A small class-conditioned image flow-matching model, trained from scratch.
Data: trained on rendered scenes of toy objects such as cars, trees, mugs and chairs, 48750 training examples.
Rows from block 4 of a small class-conditioned image flow-matching model, named by matrix and row number. Rows with one number belong to one neuron. Each number is 128 + 32 x the weight over its row's rms, rounded and kept within 0 to 255. All counts start at 0. Numbers have three digits each.
After each neuron's rows are labels from the 100 images, of 14848 (inputs lightly noised), where the neuron reaches its highest value: "patch colour" is the nearest of a few named colours to the mean colour under the peak. Only what is clearly more common there than usual is listed. The data: rendered scenes of toy objects such as cars, trees, mugs and chairs.
# fc1: MLP up (model.blocks.4.mlp.fc1.weight, 768x192), inputs 64-127
# fc2: MLP down (model.blocks.4.mlp.fc2.weight, 192x768, transposed), outputs 64-127

fc1.513:140172126141141173115099128147101134132101104122176149038197106152106150082151122091130140097134167131146145162132176152160125124127182100117133124114144165188061127073118085089122130125077107
fc2.513:136179121123144119131167125027094096176081178103142129190150157152135147113087127132125155191171076108171123103125047134164170091119051115113153133131121147097170122139135121141112158136127132
patch colour: grey

fc1.343:102092154135121161116082115059126139115101138162141140150122116106106144164126108138142088160104197142155118067153194113123203134092085097113164079127160088129179128126139147157142171125191151
fc2.343:157166060119143118060141129219122110085053093103115149112130136103107115115149082127165080107112223118129122113110072123105056103135080116162174126125115122139102130142138086128117052129130129
patch colour: black

fc1.402:088220201119156136130094138112179119115017134122163137136167114123128137107089131109105128079115142145143138121101120108126126208103131169156065116153139111080103142117109134063157119166110129
fc2.402:094127001149108119150135146128149145109171115147168143140160111097130130130109118134122134127152105135147132117137085121116203185119086156134113148136130149123128142114122126146155169124118114
patch colour: pink

fc1.372:151166204138104154114040101048135118143139070102133158169108112126144143184096181090098121070099071147140080146122158255157100103094055131173049144125141106121089154185097095115136105119152111
fc2.372:135151072133128114138126125057140132044134163106163112142133127162126113091164101105125135092109106131125059076119088255118076132143024126118143161127145124081161081121131102156139099110124129
patch colour: black

fc1.672:130147151125113138108060133006148113029098100140093149138179129064123129205096189068104101099142153148115136053119120230140133162160034131149000106105109114108125152116102144101136173167123176
fc2.672:127118065137143133055141110112139129034140136115120154103145180114121167146107106136107151112157065136121152051142000136122177128111031139109178116123166122187118125138130143165125118135094126
patch colour: pink

fc1.251:143191197107198109081105084128045151068147138119124093103162127122151116120100115149150161043095134056126111161103111138117157129079133122120081179101165193149125147141099132167109117092178105
fc2.251:139087065089090123161136153129117136188116100142162133106114128168135108128123151139137124195148142109141091176140174149068210141148117137152049136147158135160167086115090104084113134165159137
patch colour: green

fc1.110:128151112163109128112179139116098129133134146131084111086144094106118112110127087115101107108089125133131147128176204121135117195154106138161074159132074117188094155104115116126118147066118041
fc2.110:112137103191100117055079092083124125159141125120045148139145158132140133110102093127127085116110124117126127118079090142131141067082161125103156153126193100083149117127158115157143050129105088
patch colour: black

fc1.16:131183032130122136087124124186120070108138124178139081092034124149124153126077160145135166158074134126133057074144073147091139146116091172136106132151178080124111129205117130116147133131171133
fc2.16:118154220116117129121139123083122090072054206164164116113102146157121113141145145134137150240145159124133177054128147089087069140106155147153119165128127143090134148154123111070133187129163116
patch colour: brown

fc1.66:160112156107110133133113109078130124172183118175134108167127119131141144149113154156162184101121112114147143077132177053082063095137128068163179033176148098091111147126108137211134091141193141
fc2.66:112125051119131101115164130174140110143061178097188132060117144135132121128148163145111135255117089128129120088130059116146165138137097137151159111126119126142142137164125116177126197132117178
patch colour: brown

fc1.553:132093077096127165088166147142111152132110064094148128054123080147140157144054163161113162064105130110139102128141146095192145109103040094124166151143084168184133158151112131109133154149131103
fc2.553:134103222110083103100111131161120128112186123152143135134134150111144124137168126116123128118150175120108169166107144154120129192100156136141181151133192097112096086137100163125149103068122143
patch colour: green

fc1.319:168131114117075116104145181128162188134131165181100113140109139123208034139119104092138147138133123168184130113165123152092139113105157145117143129186148129144075161124171088159197135097114162
fc2.319:156122148117167123143168076159125211111122113174155139127142140166197035074131107082104134139112112157129139156162115120124097102099110111081148111099148124135097141120093156125186138111112121
patch colour: grey

fc1.484:134066158104105138075137190085082156037065145113149199133118111196086205101128135073143188110109165149144138211137138124177175124146163125100104137111160129152127127114114083122126086112132163
fc2.484:146113113150158132147133118086167098187087161143129120162134180147112124144122130116129191205111184138139131131124102174099076131135098125142152077130127131101109170118116073136102130148140133
patch colour: cyan; green

fc1.47:167104149201255174132134072163105122098135120088104106102130122131156209137113145167148111144102110093132128139144136159154126171172111175079127122079087121147119096132125126150047124156122173
fc2.47:190152106048000183140079177113122131116087105065146098128077116116150215150124095183087104106168105100109128106137136111116129159153156180096126085156127146134127108100114132110061119161112153
patch colour: brown

fc1.722:098143079125113154122112214123208149119118121132103185176125156100122143181126142124108103167123049141145126123171166067146172137144143107116100124077117151140106189131028105148134099154074120
fc2.722:106114157121128134127089087187168123130020115155171140124131139113112177121155155166142186099142073151132154098135089087138140094135170136139110108167111136072125165124165176136139142137084116
patch colour: pink; white

fc1.567:122142118104099164101133168174176101088174111138124125156110113114117117158108139115138111062089138155088116137159166114103188084168112134173161114130094067101177108135096117172097110182154154
fc2.567:126137130129116100148044135107135158139137111116106147080094127103134145125135122099108175155109091135109142127117188164096092143133110151104146116129144088109118095141094171133139170142081121
patch colour: purple

fc1.652:091091042120070182099082177138142085111119157092125146181122145138134115134158143112163108107171092072110117123135175110154146140092138170127117122141148138142078140135115135047081108111196100
fc2.652:135153180143185209146132129148117077088200135104095153113132132158120076134141105061094128125069110079135139139145099121236105171103139157100149167127118184102143124121145091199119159113091142
patch colour: green

fc1.626:150066137144099169107130104054152184106095134089148172167160119135093150135112154120110190109105123139153171084124139165245104095117086104163089115136158077122131112090106083157127164097108159
fc2.626:120180105140121119103102140072130063118153154178189069164134163149138107119148128185132189216124163155108122100121084119052128140108088155090138113127132090100135128112123135178139172122106139
patch colour: cyan; blue

fc1.275:101130070081144081128110079141167125121131095133132147126143119152101102108109176124083148131128123211098129137147162121091142131157109096099150135166086128136135137136107140067036103133127121
fc2.275:123120142159116061132111187128170122140247109134128127155114156108106083119124085116150163106130109185135115120136077111119116128098187073092159140109088154098191123130128101119072142133162128
patch colour: green

fc1.684:217126093152138169120133052111177141141146153178115120145134116085070162129105112115113100114138100129139128098156124159119176070111060124139201162093156083079083117125124111128121137180124107
fc2.684:194150171130113141138151175110143140126035101150103144119174089124080190122136163171117152146132080125125122170159146116148133078145063121140189088147161178197087139118100162170106138186120155
patch colour: brown

fc1.481:120211093127131140113151099174146104096212081107142156050095117192147200166078162115122122162082143128131062108131116088117169128085107077078142081129160218171087118185089179152146105085206104
fc2.481:118192103149149125119148114133169113064186110134127104162080152116133129154131091106161162120129134128121139098122157089089000141126156150126121122126128078065131158141150168127122195127118165
patch colour: green

fc1.407:124146160141127156098112126095136173128147123123150160124066104181128118144114163087112169075010159117101052222135161236152148098117080135137092154137117100114105131202102083133128040101108134
fc2.407:125067127131108139175114129043117117120115182163175102101049180139116099150129133112128121177104068132146103183133162181140153125138186120117060097134136121075135119105127136159134175137174055
patch colour: black

fc1.526:023116153142103189102153066161110137119118144134112116141120104123068103107135119081140128136177135124122133138239122118128123131097124121096124113070137125117110115139159157130130133102116216
fc2.526:053099103086145197156161196122119154098118169152157115133133100138067125150138141119113120139062127120142149105222141136098131145119165150100133146174143156095097137130089133165125134098119108
patch colour: grey

fc1.11:142096131130139113101170125204151132075126118110117157051150060120115172160091178162112113128085180138152089007134161045179119129102130109159143090121161122103109143158149125079142084133149126
fc2.11:142086132100113148116047112052105134095101120136143145141126146133147100178114159106144148107089114125137024255111081200128155126163090151134077061131124126191110139117140123149122199138150118
patch colour: grey

fc1.657:131212062114116117116113159137097131106152107056112114096119130123117174085100164147088177138105126102117120033129083154152088113101178124125181103141164121111063149146103137153137175116117128
fc2.657:121166212080123128118132101145128138102163173128183130133102080185108093107124165048114133161105159133104121144131200061103162164142062093085143153137146114107199107138139094081146120091132145
patch colour: blue

fc1.211:138120111140146131053095146106146153146084174069136157079121099103106150154110153185164093125073159148156157105125179072139192110065080130145137090125156084130093111145184141102139127121118102
fc2.211:142098200107123147104117127093110129147043069162161105130097110118143113123132124078180081111100235110134102195120111179111128085191169121168158107124129123111142162131170122062145138165123062
patch colour: grey

fc1.664:107168160097095164100081068059177154099122118151115132120172134110121128170093183091103122149132104120078157189142140176153116087138145123134000150130075156140100172102070143115115149198089139
fc2.664:112187102133116156115076170134158117136061154187182119091155101141119153122110134156126123190123097130114100173147061133090112099113087143131088064117098138144127118151135135152127102167159103
patch colour: cyan; white

fc1.124:117127140122114143079176125072126130106137158091154141100238094065132120157100138142112128189166145137132194089167117085173055132178178139160149074130116107102118150055089141158119151140070129
fc2.124:133099097122127130205109141042109128076099129126128102162221120094125130136140141088124111102145102126105118158122109088101116125099153129124057071117131127109086113138115114094133217141126119
patch colour: white

fc1.71:224135119105106145115111114097139138097161148069145166109136153140093107153133154105106152148125088136158136157173173120205137077167126115147116114152155146154101121116129132118090113161144095
fc2.71:162088098148140139131089127132126079132090103120141133188113165139120079099174155135132122098123136155107140151139017130138161063175079132153147114109128098113118099121119097148093125132091165
patch colour: green

fc1.417:122096131150107156069126132097162162147017133114129181112174095074108143110080138109102171152133102127139193078119130089174100144136170155205137094132144001108131130076129077080144139150127148
fc2.417:140077116140133117141089149123088117167117131112142120208137137119147111090171133073124092123106096137146117096132077103074159139163084150105044124136129074167106125148124123124132184113152112
patch colour: blue

fc1.329:153174159110134175120069066108142124102163110132173142037185132104133159144098147121146155145139140158133154078121140210118140123107042096151118127156152095184092156096107121096156138161137132
fc2.329:140113107106113137119138133168139114199167152138185103098140150140124143080139111105092132153146049143117093123142208123078141163107112132111042117132138132171151113122120096105150069106097150
patch colour: pink

fc1.508:128117116156136181064097162131112129125148110160128084112212119102150133147105155108112163139134111164158178123135123157161047094142198143166067127099141097165108145073065113106144156128113127
fc2.508:130135152164143120161072140145130141180136137120152119170170134152125097124141194118133163134134187135126058111134076127091225150092125104107040095128122126176151123139116150153122153171188157
patch colour: grey; pink

fc1.547:110107155061201132108174169136152129124101167095131138139123124076108206156122120089122149123167100103114133143141115127132116112110143175124140147068179107110149062131151142120096134121166093
fc2.547:144142075179079136162093121185141126084101187133115108117129123165134206084127145092111082138076108120115123130140141143133090132090117168119119143174155124105139115125090098160102119113113110
patch colour: grey

fc1.277:125157196112123139118082111087116104066133133119139117155138101153138110105104122018074114165096109114131102139116153161153113109104139114164077101138113124138133161146130119100119204162095147
fc2.277:135075148132114121104169142064104134017070097105085128105155143122119142161174152142112151084095150127118130141122059145135177130128153116105208104114166128148157116106106143108140121146115173
patch colour: green; yellow

fc1.120:096153108094126139124112095197136133176129118108154164083222136088095107089123141120135150147162156141080171089121167145130047154166189152185126111108132095146103087077129093152132112115147135
fc2.120:115246139152134130169189119122124069163105099117147121138199120114149120115152135152128121075176110145138139113132090143092155147151104159129243157150120101094147132134138102099153056127099119
patch colour: pink

fc1.41:138110121153198156111151106162113110144107139137121121115118112128166118091104167179098145148113130114161161123070165139137125179069137167154072146107179063115104150113164164150162133101096137
fc2.41:124113084115114177147158144123128123158027153120145130140116155132180106153132138223146130145113189132126133122084055143113195124121113111112125134106173099120185105125138087121115134121146091
patch colour: purple

fc1.346:109118132105162148121099134069106150138196165114098114175148103129158163114113124158084131110095196126102139152135159133128132047094152136181090124101194102167160113121135062178131098144175158
fc2.346:185150097093128150085170135165118151109154136127055169101107159151110089116158099143111144118109230134130141120091099144122122191157112082046109137113053156097118155137193030130153117139185077
patch colour: blue; black

fc1.432:112121125116116171080100143067139151114193046100120175059175112074122183125105152146122154097136103153176156085161114222161197127104063139119057133138147148191112132102102113110117142150157107
fc2.432:123048175113127139106095145152154120222138119125218121108168147120103121138122122127121142170147086128144103150135170187077154131110091139116000115123154140090123125112146097156142146146150127
patch colour: cyan; green